config.toml
cutout = 0.25
norm = "layernorm"
inner_norm = false
layers = 14
width = 512
kernel_size = 3
init = "orthogonal"
residual_init = "none"
eps = 1e-08
batch_size = 64
epochs = 4.2
lr_schedule = "cosine"
Rows from block 11 of a small image classifier, named by matrix and row number. Rows with one number belong to one neuron. Each number is 128 + 32 x the weight over its row's rms, rounded and kept within 0 to 255. All counts start at 0.
After each neuron's rows are labels from the 100 images, of 14976, where the neuron reaches its highest value: "peak on" is the class under the peak. Only what is clearly more common there than usual is listed. The data: simulated grey scan slices of phantoms with and without marks.
# fc1: MLP up (model.blocks.11.mlp.fc1.weight, 1536x512), inputs 399-455
# fc2: MLP down (model.blocks.11.mlp.fc2.weight, 512x1536, transposed), outputs 399-455

fc1.591 [124 166  99  79 112 154 129  52 131 163 148 157  99 188  92 126 206 125 132 142 144 169 129 130  63 128  95 197 154 201  59 130 125  75 104 119  98 147 114 157 110  97 107 164 143 123 111  79 164 113 128 138 129 117 101 149 190]
fc2.591 [124 162  93 139 149 125 106 114 138 109 114 170 112 109 102 119 170 165 123 143 132 155 175  97 158 135 148 209 104 139 140  94 109 111 101 114 141 165 107 150 101 172 119 168 149  82 119 134  81 122 122 188 135 123 143 166 158]
peak on: organ; lung or cavity

fc1.556 [137 128  83 156 125 109  89 143 118 114 134 174 121 172 167  91  85 133 112 159 139  69 157  97 119 150  87 159  71 122 162 142 119 173 119 180  87  65 122 212 154 140  83 115 150 169 142 119 155 158 109 129 152 106 133 149 123]
fc2.556 [104 158 142 116 145 110 117 154 194 159 137 123 106 108 108  67 129 194 122  96 139 157 109 143  95 213 107 145 122 132 137 152 176 194  96  52 103  96 109 148 135 151 141 142 154 173  43 110 144  81 134 233 137 122 156 118 132]
peak on: lung or cavity

fc1.595 [141 209 174 103 128  98 146 152 160 147 141 102 126 152  89  56 150 126 156 138 141 108 124 102 102  96 107 162 102 140 139 109 177 117 124 155 129 181 169 178 118 145 146 139 166 178 102 105 159 170 154  91 158 151 150 126 111]
fc2.595 [155 133 137 129 127 123 123 106 104 132 104 115  88 135  90 129 124 255 142 140 128 124 123 129 122 118 121 106 138 128 141 131 116 148 215 151 130 133 118 136 129 110 123  88 131 102 125 119 146 131 131 255 107 134 138  87 119]
peak on: lung or cavity

fc1.80 [126 130  87 106 144 188 170 166 110 110  90 117 145  97 124 162 122 136  49 134 164 113 183 123 111 139  94 151 131  88  71 163 102 158 104 148 125 120 109 134  88 126 121 115 147 131 136 108 111 184 170 155 143  99 101 135 137]
fc2.80 [ 49 150  95 123 102 118 127 100 129  98 111 146 138  74 146 101  96 132  94 112 119 118 166 105  50 151 127  93 173 126 182 183 181 126  79  81 134  98 130 190 133 121 119  87 146 119 124 101 125 125 111 134 121 133 138 119 108]
peak on: lung or cavity

fc1.732 [102 118  97 118 160 129 186 162 163 203 160 121 119  64 157 125 121 138 116 162 117 107 120 133 125 158  95 121 105 150  86 136  88 142 114  84 126 111 124 152  87 158 119 162  92 136  95  82 116 125  81  98 137 169  99 120 157]
fc2.732 [124 117 118 144 152 136 161 117  89 153 118 131 123 137 120 133 150 255 127 128 127 138 127 125 142 133 116 143 104 133  96 133 118 133 214 141 132 133 128 129 107 138  97 118 145 142 121 105 145 114 119 255 129 125 132 118 146]
peak on: lung or cavity

fc1.608 [144 150 110 151 128  67 116 161 104 171 161 189 136 128 173 180 176 116 103  83 121  93 173 106 128 141 129 173  95  76 173 121 132 146 166 116 111 138 119  90 105 130 130  97 118 129 122 115 104  85 152 115 100  56 122 145 135]
fc2.608 [ 74 140 124 123 142 157 153 115 161 147 159 124  49 186  94 110 147 174 174  74 112 149 108 157 173  84 134  84 117 102  81 112 139 127 105 132  95  82 137 139 164 149  86 172 119 138  98  93 115 129 173 189 142 122 105 218 146]
peak on: organ

fc1.69 [116 180 149 172  91 125 145 152 126 157  86 131 151 160 123  84 148 130 148 142 141 192  87 213 111 112  95 147  73 101 140 144 140 123 146 109 123 118  77 119 140 130  91 139  83 104 105 126 125 174 123 172 102 187 186 130 138]
fc2.69 [120 104 115 204 100  75  95  81  73  77 137 115 115 145 189 168 161 179 149 133 111 113 116 109 116 145 147 113 147 163 168 138  99 119 150  98 111 172 146  75 103 107 143 101 131 110  91 140 107 119 114 158 114  62  74  89 104]
peak on: soft tissue

fc1.153 [145 151  82 117 124 179 157 140 145 166 120 113 149 217 111 104  93 101 118  72 109  96 133 150 107 106 114 132  83 154 167 179 141 127 152 142 159 164 123 124 123 112  69 154 114 132 124 118  88 144  88 154 140  98  62 137 167]
fc2.153 [ 91 149 163  85 158 130  93 164 125 158 125 125  96 154 137  83 125  42 157 166 120 129  99 153 164 101 104  66  91 131  82  98  86 151 115 113 141 105  69 122 176 129 130 147 156 101 111 159 146 134 122  51 111 158 127 149 153]
peak on: soft tissue

fc1.37 [151 134 129  80 163 159 111 141 161 149  95  95 151 121  84  57 130 137  79 114  60 122 184 135 132 130 102 107 135 175 175 205 101 161 151 197 151 112 112 152 186 147 110 188 157 114 126 139 111 133  77 150 176 121 122 143  99]
fc2.37 [119 153 160  86  98 119 104 190 123 152 128  67 100  97 148 127 111 102 145 163 120 106 121 103  77 114 128  79 107 149 125 112 103 114 202 126 179 111 147 106 143 131 148 106 114 119  81 102 143 120 124  75 160 156 174  92 165]
peak on: soft tissue

fc1.717 [161 136  83 145 146  90  73 145 105 145 113 139 147 149 168 127 202 101 143 146 136 138 153 142  51 131  98 124 123 154 121 157 123  50 115 115 136 102 131 129 116  84 136 105 163 139  81  90 141 139 147 159  93 143  89 135 139]
fc2.717 [116 169  97 146 121 142 152 129 151 132 126 133  57 125  98  89 177 139 114 117 126 158 139 118 145 124 149 140 137 142 128 108 142 113  92 166 105 151 108 150 129 141 132 192 144  98 131  88 134  99 119 151 125 154 148 206 139]
peak on: lung or cavity

fc1.680 [141 139  99 129  73 154 168 176 130 175  83 109 127 132 136 193 151 141 148 121 204 160 115 169 154  84  93 130 121 112  37 128 139 107 143  63 176 167 161  72  66 129 136 170 135  58 144  78 122 183 138 143  78 157 128 113 136]
fc2.680 [ 53 150 111 140 138 160 120 106 131 132 158 148  86 104  87 105 117 207 105  82 133 156 168 138 138 135 163 151 138  88 148 163 165 137  83  76  97  78 139 137 136 133  87 155 152 158  73 154 158 123 161 238 161  92 142 106 127]
peak on: soft tissue

fc1.209 [148 108 195 125 166 183 137 119 132 127 145 175 150 168 134 145 145 123  36 125 170 107 183 120 112 139 143 164 107 155 125 148 115 142 140  82 145  75 132 161 122 140  84 104  95 170 109 108 144 169 122 119 116 126 110 164 113]
fc2.209 [177 127 104 175 108 116 149  96  93 163 143 138  53 125 116 132 165 255 152  92 123 154 169 134 146 137 113  95 129  82 148 117 149 131 151 123 118 131 145 137 149  66 101 109 123 126 119  98 142 140  83 255 113 114 116 121  77]
peak on: organ

fc1.471 [135 101  84 119 173 114 165  86 157 207 113 153 120 102 154  89 139 156 131 169 127  96 111 147 134 201  89 146 124 130 106 165 165 128 147  96 174 100 128 176  82 166 122 155 129 121  75  59  99 106  96  88 162 130 140 130 156]
fc2.471 [128 125 124 136 139 142 155 116  93 145 130 117 117 127 109 134 143 255 118 143 140 131 137 112 144 129 121 134 139 135  97 119 125 137 211 123 134 140 139 135 126 146 110 121 134 121 122 109 117 130 100 255 111 119 127 102 133]
peak on: lung or cavity

fc1.314 [100 125 160 171 116  56 111 145 144 102 186 203  76 138 153 121 169 141  81  77 127  84 169 140 167 106 109 144 127 101 169 109 109 115 181 129  70 159 133  82  86 127 132 146 165 102 129 149  77 116 124 126  73  76 119 198 128]
fc2.314 [101 129 187  99 155 184  92 175 190 202 166 100  86 140  75 104 117 163 155  98 138 160 127 163 103 105 138  82 127  91 109 116 166 109 131 155 130  85 131 138 174 144  83 100 141 134  74 107 135 140 169 193 108 170 117 147 139]
peak on: organ

fc1.305 [166 140  97 141 126  93 233 150 196 186  82 142 111 184 173 201 110 109 119 131 123  83 130 153 141 137 116 101 122 125  87  99 190 107 168 120 163 123 164 198  71 158 132 115  99  87  93  62 101 123 102  96 131 174  65 147 136]
fc2.305 [123 144 151 147 123 142 169 141  75 128 118  96 100 135 126 124 121 255 147 138 125 125 131 144 139 125 136 134 118 122 118  97 116 130 204 100 124 145 123 141 142 132 127 127 167 129 127 113 109 121 133 255 126 134 149 112 122]
peak on: lung or cavity

fc1.571 [ 70  95 111 126 186 114 174 133 108 165 109  75 130  68 133 164 121 179 107 135 180 118 135 108 139 128 118 171 131 131 109 190 145 166  85 149  76 116 145 155 122 106 109 147  95 121 110 122 117 200 122  97 152 134 114 103 109]
fc2.571 [ 77 171 115 107 127 116 154 111 121 111 107 139 125  76 119  82 139 237 130 125 128  94 111  83 109 129 129  73 172 153 191 173 198 153 161  99 171 119 124 177 123 130 115 104 127 103 112  97 126 125 136 235  96 137 141  98 130]
peak on: lung or cavity

fc1.84 [129 170 100 108 183 109 153 132 103 129 108 117 134  62  97 173 137 150  52 134 189  95 186 113 171 136 131 172 124 131 118 188 148 141 120 136 118 134 107 160 104  99 128 109 126 132 145 129 110 152 170 119 105 156 101 143 111]
fc2.84 [ 65 146 118 107 110 124 124 133 126 120 104 141 143  73 143  92 128 223 108 120 115  98 146 110  66 147 127  78 168 121 184 183 207 135 143 100 165  91 129 173 161 130 101  87 135  99 127  88 108 141 116 227  83 142 155  84 123]
peak on: lung or cavity

fc1.135 [ 97 139 187 131 182 165 180 110 156 190 123  93  91 110 165 161 114 125 152 132 127 114 133 117 109 121  67 145 118 118  81 127 176 200 163 118 115 100 142 191  74 201 119 147  71 143  87  84 125 134 111 108 121 161 108  79 106]
fc2.135 [131 121 126 136 135 149 156 108  78 145 111 126 123 125 105 124 138 255 131 144 105 120 123  96 134 138 117 128 119 148 126 116 121 138 204 117 105 127 122 142 105 145 115  84 129 137 130  94 135 126 102 255 119 131 125 103 158]
peak on: lung or cavity

fc1.705 [139 161 103 155 122 169 103 105  88 113 107 124 150 158 131 103 136 129  92  91 112 171 183 118  90  98  83  68 137 101  50 118 188 124 129  99  91 115  78 137  17 124 117 133 136 114 111  81  88 126 166 161  74 170 108 147 143]
fc2.705 [132 149 122 131 157 122 180 130 143 135  98 164 134 141 144 110 170  56 157  89 146 155 156 139 132 103 144 135 111  98 118 109 152 114  36  92 113 136 110 138 155 146 134 168 124 141 180 162 127 108 121 117 161 137 141 211 135]
peak on: air

fc1.56 [131 109  77  78 144 167 144  90 199 158 150 111 136  75 134 130 147 157 130 147 140  99 109 151 131 183  70 164  97 120 137 165 148 150 131 125 125 134 169 141 119 149 149 131 116 131  95  75  82 132 101  89 123 160 134 108 211]
fc2.56 [111 137 134 132 137 142 150 128  90 133 130 115 121 128 144 141 124 255 144 128 140 129 119 136 158 129 123 135 112 131 111 117  99 140 216 134 130 121 145 137 113 136 105 110 131 116 133 108 113 135 103 255 124 114 118 103 141]
peak on: lung or cavity

fc1.743 [135 123 131  95 121 117  98 146  94 147 114 131 121  67 123 121 164 125  86  72 161 136 151 142 142  95 132 128 141 124  61 115 135  96 162  67 149 150 131  37 119 155 104 137 181  70 110 101 121 132 119 146 103  75 130 181 129]
fc2.743 [112 171 155 125 107 100 109  79 108 128 116 114 110 120 112 141 100 118  96  80 147 173 165 150  80 161 159 149 141 121 194 188 215 155  28  88  90 102 132 168 127 101 160 140 114 152  94 172 142 112 130 166 130 100 128 123  83]
peak on: soft tissue; lung or cavity

fc1.205 [ 95 169 124 121  68 179 159 153 186 142 115 100 128 101 119 181 183 151  91 119 165 174 120 131 160 103 142 154 126 113 113 126 124 152  93  69 102 146  66 129 126 133  97 171 118 127 132  90 131 136 154 111 184 110  66  89 149]
fc2.205 [ 87 184 120 106 120  97 122 132 118 122 103 146 105 115 127  84 155 255  92 118 157 100 100 126 138 173 108 138 157 147 135 159 194 160 155  37 129 122 113 139 114 149 144 112 130 109  78 138 115 115 146 255 151 141 122 101 147]
peak on: organ

fc1.216 [113 105  26  95 129 139 151 136 141  94 104  90 110 110 119 136 163 124  76 109 117 158 177 171  93 138 127 140 108  73 102 170 119 102 160  85 107 116  59 111 107 148 101 196  77 106  99 101 135 150 128 129 123 125 129 140 164]
fc2.216 [ 92 137 146 113 171 144 120  86  81 128  23  91 113 181 174 114  64 171  48 167  88  98 178 101 121 140  73 121 130 159 142 103 159 122 109  75 137 106 110 160 152 133  80 166 157 129 118  94 163  88 135 126  88 120  94 127 110]
peak on: soft tissue

fc1.87 [113 129  70 154 171 163 145 124 138 184 132 137 148 143 128 123  99 117 131 129 130 153 120 112  93 149 153 114 103 182  90 128 143 188 165 117 159 161 137 176 137  90 101 156 105 140 165 148  75 156 108 167 140 198 148 134 154]
fc2.87 [151 113 107 192  89 103  87  92  92  85 107 132 122 143 165 158 165  82 132 102  93  84 145 100 149 124 102 132 137 180 157 113 105 124 118  91 108 159 134  87 102 128 129 152 121 108 104 142  91  97 121 133 133  73 109 154 111]
peak on: soft tissue

fc1.259 [109 151 113 156  79  87 130 100 164 133 155 223 111 136 129 134 156 152  67 127  93  94 160 128 113 107  93 126 157 104 146  95 119 128 184 117  78 159  92  89 125 135 102 161 156  99 103 154  98 134 146 126 103 120  45 142 164]
fc2.259 [ 91  78 157 155 141 192 119 140 108 164 188  96  66 167 101 112 102 190 167 138 125 140 155 147 120  76 151  78 139  91  99 101 141  99 152 157 121  61 144 120 131  95  46  99 155  95  81  77 133 137 179 183  54 129  80 164 119]
peak on: organ; bone

fc1.497 [120  91  93 201 134  97  77 161 167 174 136 190 111 146 206 176 179 101 141 180 177  97 143 129 137 145  89 164 139  78 122  78  99 151 132 117 128 120 116 120 110 104  93 140 112 154 147 143 149 120 115 158 132  97 198 122 119]
fc2.497 [ 88 119 124 135 164 175 105 135 137 183 152 130  51 171  74 114 124 209 150  74 152 158 101 162 132 115 114  87 138  93 112 135 166 141 121 142 107  64 147 138 128 124  82 124 121 158  77 103 116 125 169 219 120 143 103 155 140]
peak on: organ

fc1.689 [119 102 166 125 136 127 179 140 117 161 148 120 134  74 133 135 126 141 119 158 175 104 106 160 149 113 153 162 151 118 161 222 154 188 110 169 137 139 159 148 156 127 130  99  96 130 146 148 126 154 125 111 136 156 180 136 110]
fc2.689 [116 133 119  95 105 149 145 108 116 123 123 145 132 115 104  93 136 216 126 119 127 116  97  98 101 127 161  96 184 106 159 175 157 133 120 160 155 110 133 189 166  85  96  76  93 105 171 117 137 144 156 175  84 174 130  75 136]
peak on: soft tissue

fc1.103 [106 182  99  99 195 137  61 113 151 133 138 173 120 122 136 110 135 106  91 126 119 123 117 162 178 147 106 215 122 175 122 153 145 148 154 173 147 175 160 172 133 161 101 108 105 124 106  40 100 118 194  84 137 110 158 174 166]
fc2.103 [126 127 115 128 144 145 152 140 109 137 105 112 112 118 128 134 134 255 146 125 111 110 122 110 123 127 114 134 118 146 122 101 134 129 211 114 120 133 116 110  98 122 119 125 153 115 144 125 146 142 133 255 114 119 133  88 147]
peak on: soft tissue

fc1.345 [144  91  94  73 109 165 152 133 124 127  79  87 113  59 166 104 126 100  62 122 106 120 134 126  52 158 101 159 142  79  75 148  67  99 181 129 107 105 122 141 153 130 142 122  74 133  93 140 120 129 100 153  97 106 105 147 150]
fc2.345 [168 167 177  85 141  91  52 172 112 123 122 123 130 162 144 110 101 164 163 148 121 132 141 164 169 142 107 113 104 123  86  68 101 141 145 135 116 174  85 135 168 111 185  94 127 120  86 143 107 170  68 140 135 159 131  91 152]
peak on: lung or cavity

fc1.193 [147 161 140 134 136 109  85 236 121 150 137 142 133 127 147 142 112 140  43 147 137  66 145 107 117 181  88 140 109 120 150 121 132 210 149 173 126 114  92 198  78 135 113  63 143 142 166 110  83 118 116 124 119 122  86 112 147]
fc2.193 [131 193 160  91 144 146 104 134 143 165 126 106 131 120 149  84  96 255 153 102 157 119 123 130 135 183 108 112  84 138 114 110 153 144 138  89 144 137 114 150 156 175 168 133 124 136  36 123 136 106 151 255 124 126 170  79 155]
peak on: lung or cavity

fc1.670 [133 140  88 108 119 129 102 104 190 166 166 143  84 124 154 115 138 123 151 166 145 107 116 110 107 123  80 170  89 124 153 156 160 192 117 111 135 132 159 145  38 129 141 145 130 144 132  69 167 127 102  95 112 194  99 123 169]
fc2.670 [120 126 134 140 130 129 144 137  70 143 123 119 123 134 115 125 144 255 129 134 115 126 126 128 131 145  85 141 103 130 105 123 116 120 208 118 137 120 120 136 123 143 105 109 124 139 121  96 133 143 135 255 121 160 118  96 151]
peak on: lung or cavity

fc1.261 [181 186 110 147 135 128 122 160  75 161 179 174 115 135 178 163 217 112 123 122 137 135 202 124  59 156 132 170  97 167  94 164 150  85 129  84 114 104  95 131 150 112 118 113 122 136  83  50 157 112 121 152  86 148 119 136 179]
fc2.261 [119 118  56 156 147 128 129 125 120 127 119 103  79  88 123 123 137 146  95 141  92 155 135 104 107 104  92 154 123 114 135  99 116 101 148 103 123 110 115 129 119 150  96 140 123 110 169 104  88 106 130 125 104 162 159 158 170]
peak on: lung or cavity

fc1.384 [129 154  66 161 136 128 155 113 125 153 143 138  97 143 202 142 129 111  87  71 119 146 130 187  81 109  81 143 101 102  54 155 176 147 139 156  75 175 101 161  56  76 139 134 150 126 118  89 103 138 141 131  67 145 112 135 145]
fc2.384 [110 137 107 119 131 146 145 130 156 138  82 154 150 131 148 118 126   0 127 121 115 153 187 135 110 116 148 113 145 128 142  98 132 125  59 121 102 125 117 119 133 145 128 194 128 117 174 175 154 112 137  47 142 146 141 208 133]
peak on: air

fc1.439 [131 107 163 112 187 115 114 151 124 106 103 121  99 139 121 121 121 159 138 121 119 155 175  79 113 126 117 134  90 134 126 132 114 107 152 140  70 118 136 137 126  78 143 113  81 135 151  68 123 125 158 172  57 178 190 135 128]
fc2.439 [139  85 147 104 173 183 134 155 147 118 119 111 141  99 134 107 156  10 104 174 108 122  88  82 120  85 111 140 118 121 122  96  89 117 136 154 170 130 129  89 104 172 116 146 172  85 143 113 109 139 150   0 149 149 155 204 155]
peak on: organ

fc1.520 [124 137 150  88 115 137  87 102 148 132 101  99 149 129 184  95 185 132  72 138 115 129 101 141 119 146  84 159 156  89  88 120 121 108 116 158 121 137  71 104 130 193 138 105 171 134  70 105 155 205 173 129 135 132  60 157 167]
fc2.520 [144  75 136 150 123  84 114  94  72 116 152 133 104  98 128  91 136 218 153 112 134 132 173 131 103 127 128  95 138  85 160 127 155  97 160 144 115 125 144 153 148  22  92  69 108 109 102 100 147 171 117 200  81 124 148  99  70]
peak on: organ

fc1.317 [164 103 163 143 159 142  99  93 128 138 145 170 115 183 135  83 114 103 110 141 140 139 145 102 154 143 136 125 128 158 100 139 151 103 143 162 199 168 179  94 124 116  88 154  99 123  77  89 144  99 130 127  94 140 128 156 171]
fc2.317 [115 182 135 125 112  84 144 166 141 143 100 108 146  67 104  99 157 210 105 123 163 112 125 123  92 177 113 114 122 173 155 164 166 174 152  54 134 110  84 175 136 155 157 149 151 100 114 125 162  88 130 230 155 163 159  91 131]
peak on: soft tissue

fc1.538 [139 145 113 133 125 121 141  78 213 201 175 157 146 127 183 153 157 132 119 128 176 105 124 136 135 188  77 164  86 120 104 175 161 132 146 123 126 195 124 147  80 173 112 167 130 128  87  55  95  97 115  84  88 163 140 156 126]
fc2.538 [128 123 132 130 140 133 172 123  90 129 122 103 130 130 129 141 139 255 141 125 131 122 114 119 151 126 134 138 101 122  92 114 118 124 214 113 130 138 116 151 131 147 105  95 138 125 147 112 115 130 103 255 132 126 119  99 149]
peak on: lung or cavity

fc1.47 [118 121 143 196 135  98 142 159 163 126 168 189 167 174 153 167 109 122 102 126 109  72 145 142 137 139 122 175  56 101 159 105  87 148 152  99  84  86 151 116 106 111  81 135  94 151 140 131 125 139  95 126 120  77 141 155 129]
fc2.47 [129 134 132 164 132 165 112  95 125 143 159 140  70 132  57 125 127 124 132  55 160 174 179 141 167 151 127 104 149 114 158 140 211 147  95  98  85 123 155 164 141  93 122 116  75 157  51  92 152 137 142 123 155  94  95 152  74]
peak on: organ

fc1.753 [113 128 113  68 200 132  85 102 175 121 131 165 122 118 102  75 113 118 121  91  95 140 141 143 159 119 129 209 126 146  77 165 145 143 119 174 168 166 132 163 152 139  66 155 117 114  80  95 124 106 165 108 143  97 157 134 153]
fc2.753 [109 111  91 113 118 126 147 142 104 139 111 114 116 125 130 112 152 255 154 127 114  92 135 111 113 127 123 115 131 119 125  99 118 134 187  98 150 124 123 120 112 138 110 109 142 121 150 112 119 146 114 255 138 147 148 119 153]
peak on: soft tissue

fc1.626 [189 191 104 153 148 107 132 115 118 123 123 108 129 179 139 105 134 147 111  82  78 143 137 133  87 119  98 124 134  94  69 109 180 129 147 121 130 123  55 113  43 121 120 154 127 114  74  97 103 139 120 166  62 163  65 160 110]
fc2.626 [111 147  94 121 139 133 200 140 137 123 112 152 119 120 125 120 151  55 113  91 111 148 179 130 146 100 163 127 121  97 125 114 148 106  57 132  96 125 106 136 149 124 126 163 136 125 169 122 142 110 136 113 118 138 151 199 124]
peak on: air

fc1.653 [135  96 143  91 138 151 196 126 135 123 110 107 120  98 182  83 125 125  58 145 131 100 166  98 106 148 106 184 115  86 107 161  99  57 163 151 131  78 121 157 172 100 136 162  79 104  92 107 111 148  90 116  96 117 137 158 160]
fc2.653 [135 176 134 119  87 103  63 106  99 131  99 159 106 166 140 107 106 209 161 104 134 129 195 158 109 107 110 118 147 124 195 103 155 138  74  93 126 144 128 176 165  83 141 103 130 126 124 106 119 151  92 240 115 146 136 108 105]
peak on: lung or cavity; organ

fc1.604 [133 147  98 173 117 184 168 148 144 147 140 136 137 142 113  87 120  89  96 159 124 160 156 182  78 137 147 121  80 137 112 160 141 139 140 137 137 129 103 134  98 111  67 103  90 113 133 136 115 207 150 182 146 191 186 141 100]
fc2.604 [133 105 107 200  88  87  72  85  85  89 108 109 133 156 165 170 166  78 150 135  94  79 116 121 125 161 136 122 142 173 153 117  86 114 150  89 120 169 135  63  89 113 151 126 120 111  91 133  96 116 115 109 117  65  83 104 115]
peak on: soft tissue

fc1.685 [126 123  94  82 117  90  94 115 128  93 190 119  96  98 100 110 127 144 164 174 130 212 127 100  57 106 110 130 118 117 140 105  90 115 123  74 126 118 126  55  96 136  74 207 120 167  67 162 168 168 111 160 156  92 113 135 102]
fc2.685 [127  74 170 147 115 124  86 119  89 115 134 134  98 188 126 165 136 170 173 145  84 101 121 113 126 104 123 115 107 164  86  71  49  96 185 144 117 184 141  81 108 113 101 143 181 153 130 127 130 144 135 134  81 126  54 158 155]
peak on: soft tissue

fc1.407 [119 140 159 124 120  95 135 164 158 158 114 185 166  96 176  78 167 136 102 121 153  74 128 155 157 157 118 181 127 120  88 167 156 125 116 101 140 179 106 168 113 168  91 166 117 101 132  85 158 149 116  92 173 133 131 145 167]
fc2.407 [126 135 115 131 125 127 156 123  98 133 121 133 134 134 122 132 133 255 135 129 130 125 116 107 121 129 118 117 120 131 110 139 116 126 206 137 125 121 118 135 113 125 116 110 108 131 138 121 169 123 124 255 118 128 140  78 134]
peak on: air

fc1.326 [ 86 146 126  87 127 152  83 113  90 166 126  93 157 137 119  81 142 107 120 135 125 141 150 142  92 127  81  89 124 121  14 159 117  94 133 160 144 137 141 110  98  95 130 123 169 111 136  44 149 101 180 148 129 115 176 166 150]
fc2.326 [124 154 107 130 144 116 139 127 163 103 111 119 129 130 100  91 175   7 136 104 128 157 151 115 129 138 130 128 107 142 120  82 118 137  87 146 109 158  85 133 123 153 141 182 146 115 111 124 117 121  96  33 143 157 132 200 151]
peak on: lung or cavity

fc1.502 [124 132 132 183 126  69 118 173 114 175 155 160 107 156 156 203 131 147 136  90 168  99 131 117 126 141  92 153 144  67 155 108 112 139 143 168 104 123 100 104  89 166 106 103 145 145 119 112 140 110 172 120 145  86 115 145 149]
fc2.502 [ 84 123 148 135 139 167  93 130 133 131 142 115  66 181 111 121 120 255 134 112 108 137  83 124 135  81 151  99 144 130  99  96 150 121 155 134 131  91 140 133 135 139  74 140 122 133  96 118 103 119 186 255 109 137 113 175 152]
peak on: organ

fc1.593 [114 173 137 125 108 161 156 181 129  88 126 120 144  77 118 177 160 123 118 120 168  99 139 116 112 194 144 160 139 142  71 133 160 155  97  80 111 115  72 160 100 130 128 162 131 127 170 107  90 184 187 165 144 130 152  96 148]
fc2.593 [ 87 189 148 110 124 124 109 152 172 130  90 112 142  68 122  92 133 109  93 125 140 113 111 102  90 166 115 115 152 140 148 176 198 124 106  68 156  87 105 154 129 143 132 139 138 109  85 116 125 131 162 116 141 157 180  88 146]
peak on: organ; lung or cavity

fc1.587 [ 89 162 145 121 143 137 103 137 162 136 117 142 156 136 205 136 126 135  93 109 101 142 177 103 126  75  97 189  66 161 115 161 103  58 149 135 140  99 107  94 165 127 112 132  88 125  56   8 137 123 110 137 126 175 145 151 141]
fc2.587 [ 86 131 117 126 138 133 128 142  75 148  89 145 101 103 124 115 114 152 150 150  99 106 130 122 127 103 128 107 159 149 176  96 128 144 118 135 102 181  90 167 151 105 149 141 159  66 126 100 109 130 139 174  81 195 125 204 104]
peak on: organ

fc1.748 [156 136 144  97 172 113 143 131 124  91  92 108 140  53 120 153 169 170  58 155 169  89 171 122 155 187 118 158 144 129 166 145 147 152 113 156 121 149  97 164  97 104 123 148 124  92 147 126  95 135 182 151  85 121 146 125 114]
fc2.748 [ 83 157 113 117 110 127 117 123 149 120 105 140 147  62 118  97 102 118 115 112 159 114 139 128  65 142 138  58 195 123 187 181 229 135 120 106 161  85 144 174 155 110  91 113 126 121 129  90 134 152 128 119 114 146 161 119 112]
peak on: lung or cavity

fc1.559 [160 174 193 124 124 121 183  90  91 107 128 136 165 102 209 143 110 115 134 114 160 124 115 148 101 143 111 149 106 164 124 126 135 200 124 100 114 136 148 166 176 170 103 123 112 184  94 108 119 161  97  98 161 154 168  92 124]
fc2.559 [152 128 114 151 123 128 124  82  80 145 101 128 114 114 101 146 117 255 140 134 120 150 153  98 148 148 149 117 136 134 134 137 142 111 184 130 121 124 132 147 133 127 130  97 124 134 116 122 147 110 126 255 118 133 113 100 113]
peak on: organ